config = dict(
    model='image embedding model',
    dataset='patchworks of several textures',
    train_examples=72500,
    image_size=64,
    crop_scale_min=1,
    horizontal_flip=True,
    translate=0.06,
    targets=['patches'],
    num_classes=4,
    embedding_dim=64,
    arch='resnet',
    norm='groupnorm',
    activation='mish',
    weight_standardization=False,
    depths=[2, 2, 2, 2],
    kernel_size=3,
    stem='deep',
    avg_pool_shortcut=False,
    widths=[64, 128, 256, 512],
    am_softmax_margin=0.3,
    am_softmax_scale=16,
    init='trunc_normal_002',
    residual_init='none',
    optimizer='adamw',
    lr=0.0027,
    beta1=0.9,
    beta2=0.98,
    eps=1e-06,
    grad_clip=3.0,
    steps=20500,
    batch_size=256,
    epochs=72.4,
    lr_schedule='wsd',
    decay_fraction=0.2,
    final_lr_fraction=0,
    warmup_steps=610,
    weight_decay=0.2,
)
Rows from block 4 of a small image embedding model, named by matrix and row number. Rows with one number belong to one channel. Each number is 50 + 10 x the weight over its row's rms, rounded and kept within 0 to 99. All counts start at 0.
After each channel's rows are labels from the 100 images, of 14848, where the channel reaches its highest value: "strongest on" is what is common among them. Only what is clearly more common there than usual is listed. The data: patchworks of several textures.
# convs0: first 3x3 conv, stride 2 (model.blocks.4.convs.0.weight, 256x128x3x3, each kernel summed), inputs 0-63
# convs1: second 3x3 conv (model.blocks.4.convs.1.weight, 256x256x3x3, transposed, each kernel summed), outputs 0-63

convs0.67:63 62 46 20 63 51 60 57 43 51 39 55 54 45 51 50 57 47 44 65 44 45 55 57 44 42 51 49 38 46 40 47 55 45 58 45 53 39 56 43 48 37 59 34 44 53 46 46 35 35 57 45 50 40 44 34 59 55 54 50 59 50 57 27
convs1.67:49 55 89 61 53 69 40 53 55 44 43 44 58 51 47 52 52 51 53 53 53 48 52 53 50 62 56 54 52 40 41 77 53 62 54 63 53 54 52 52 54 41 44 48 58 43 48 62 53 49 53 52 52 55 54 41 46 74 25 56 51 54 51 52
strongest on: rays

convs0.165:43 55 50 69 55 11 52 53 37 61 41 52 58 36 54 61 48 48 49 53 54 58 54 58 57 60 65 66 55 58 50 58 62 55 58 58 59 49 57 46 58 55 47 45 56 56 54 55 49 60 63 52 49 58 51 51 52 55 57 58 51 54 61 69
convs1.165:54 42 44 41 44 50 60 41 45 33 60 51 72 41 47 21 50 53 39 49 42 44 43 30 42 53 42 45 46 50 52 48 58 35 36 48 44 29 61 44 44 63 35 48 43 44 56 52 45 44 30 43 41 48 40 43 72 48 62 42 45 40 46 43
strongest on: patches: two

convs0.60:45 37 43 54 54 38 50 38 46 52 42 49 64 61 48 54 51 42 37 43 40 62 53 64 59 48 50 45 63 52 43 44 59 52 49 38 52 40 52 44 44 50 54 54 55 48 60 63 58 58 55 39 54 48 58 50 44 51 48 50 53 52 44 55
convs1.60:55 54 49 58 52 39 69 56 41 07 62 43 44 50 44 34 63 63 56 51 58 46 50 36 57 51 47 54 52 54 59 44 60 50 40 54 52 59 36 59 51 40 26 53 55 52 59 49 57 55 47 49 55 40 49 32 71 70 63 47 62 55 49 53
strongest on: patches: two

convs0.96:52 57 58 50 52 49 52 57 53 56 57 53 30 55 61 63 49 57 63 59 57 33 38 29 40 59 60 61 44 60 57 65 18 37 61 69 39 41 58 63 63 61 50 43 51 61 51 42 46 46 32 63 42 47 53 42 57 54 60 60 51 40 60 48
convs1.96:54 64 46 51 64 62 52 62 54 75 46 48 63 67 50 52 53 53 63 65 62 48 64 60 61 41 65 62 65 50 51 49 54 50 54 49 64 65 53 59 64 42 63 65 55 54 51 53 59 65 50 65 63 72 65 70 52 70 44 51 51 64 65 64
strongest on: green

convs0.86:31 46 35 32 41 41 33 47 00 37 53 34 50 67 49 52 47 36 40 38 33 44 41 52 38 41 35 44 44 40 39 46 49 51 57 39 50 38 59 61 50 59 43 40 53 57 54 49 46 49 51 55 39 37 57 43 49 48 57 55 46 35 56 61
convs1.86:64 31 56 53 38 50 47 35 46 43 54 45 32 40 31 54 51 49 38 36 30 56 38 45 36 33 39 36 34 44 60 52 30 47 53 56 37 50 28 31 36 39 51 35 62 52 44 49 34 35 57 40 34 58 37 38 44 33 35 44 62 35 38 35
strongest on: rays

convs0.64:51 58 55 54 53 46 48 55 50 57 58 49 30 58 61 64 50 54 61 58 57 33 39 28 39 58 60 61 39 60 54 64 17 36 61 68 37 40 59 63 62 63 47 43 52 63 51 39 45 42 31 64 39 47 53 42 53 52 61 62 51 39 61 50
convs1.64:55 65 45 51 64 61 52 61 52 76 43 45 62 66 49 49 52 54 61 66 60 51 64 54 61 40 65 61 64 48 52 49 50 51 53 55 63 62 55 57 63 41 63 63 54 52 51 53 58 64 47 65 62 72 64 69 55 70 42 47 50 63 65 63
strongest on: green

convs0.228:53 52 46 43 47 52 51 60 55 62 52 50 48 53 64 63 53 47 50 48 53 46 50 51 46 65 60 59 51 65 46 66 57 59 42 53 60 47 43 48 43 48 37 48 30 29 41 45 34 37 58 44 43 43 47 47 55 55 44 34 33 48 42 50
convs1.228:48 59 50 39 57 67 49 57 51 61 47 51 46 59 57 56 44 34 57 60 57 54 57 45 56 36 58 59 58 49 55 40 48 45 60 45 56 49 51 57 57 51 55 57 51 51 58 50 57 56 52 57 58 31 58 58 47 47 46 55 52 57 57 57
strongest on: patches: two

convs0.33:39 33 43 45 48 34 44 33 54 44 45 45 55 22 43 43 45 43 40 44 45 54 53 55 53 43 46 40 45 44 44 31 59 51 48 32 53 49 52 45 37 51 48 51 45 47 45 53 55 50 54 43 53 48 51 47 48 57 47 50 47 57 50 71
convs1.33:40 42 43 52 37 47 57 38 57 33 54 50 33 37 57 51 51 61 39 40 40 45 38 47 44 40 34 37 39 51 42 47 63 53 31 51 38 43 69 42 38 57 43 43 39 46 48 50 42 42 46 36 39 50 36 52 61 53 62 44 49 36 39 38
strongest on: patches: two

convs0.106:52 58 44 56 64 37 46 55 50 59 61 44 41 53 61 63 49 43 52 46 54 46 61 36 49 62 65 60 58 62 44 62 32 48 63 68 43 39 61 53 58 68 45 46 48 64 52 41 55 47 38 62 40 47 52 47 42 50 63 66 44 43 61 54
convs1.106:50 64 59 46 62 50 53 61 54 67 43 54 76 65 48 50 46 43 61 64 62 47 64 53 64 45 64 61 62 47 49 64 51 54 43 52 62 58 56 60 63 44 61 65 51 47 63 48 61 64 40 63 62 77 64 51 54 78 45 38 51 63 64 62
strongest on: patches: two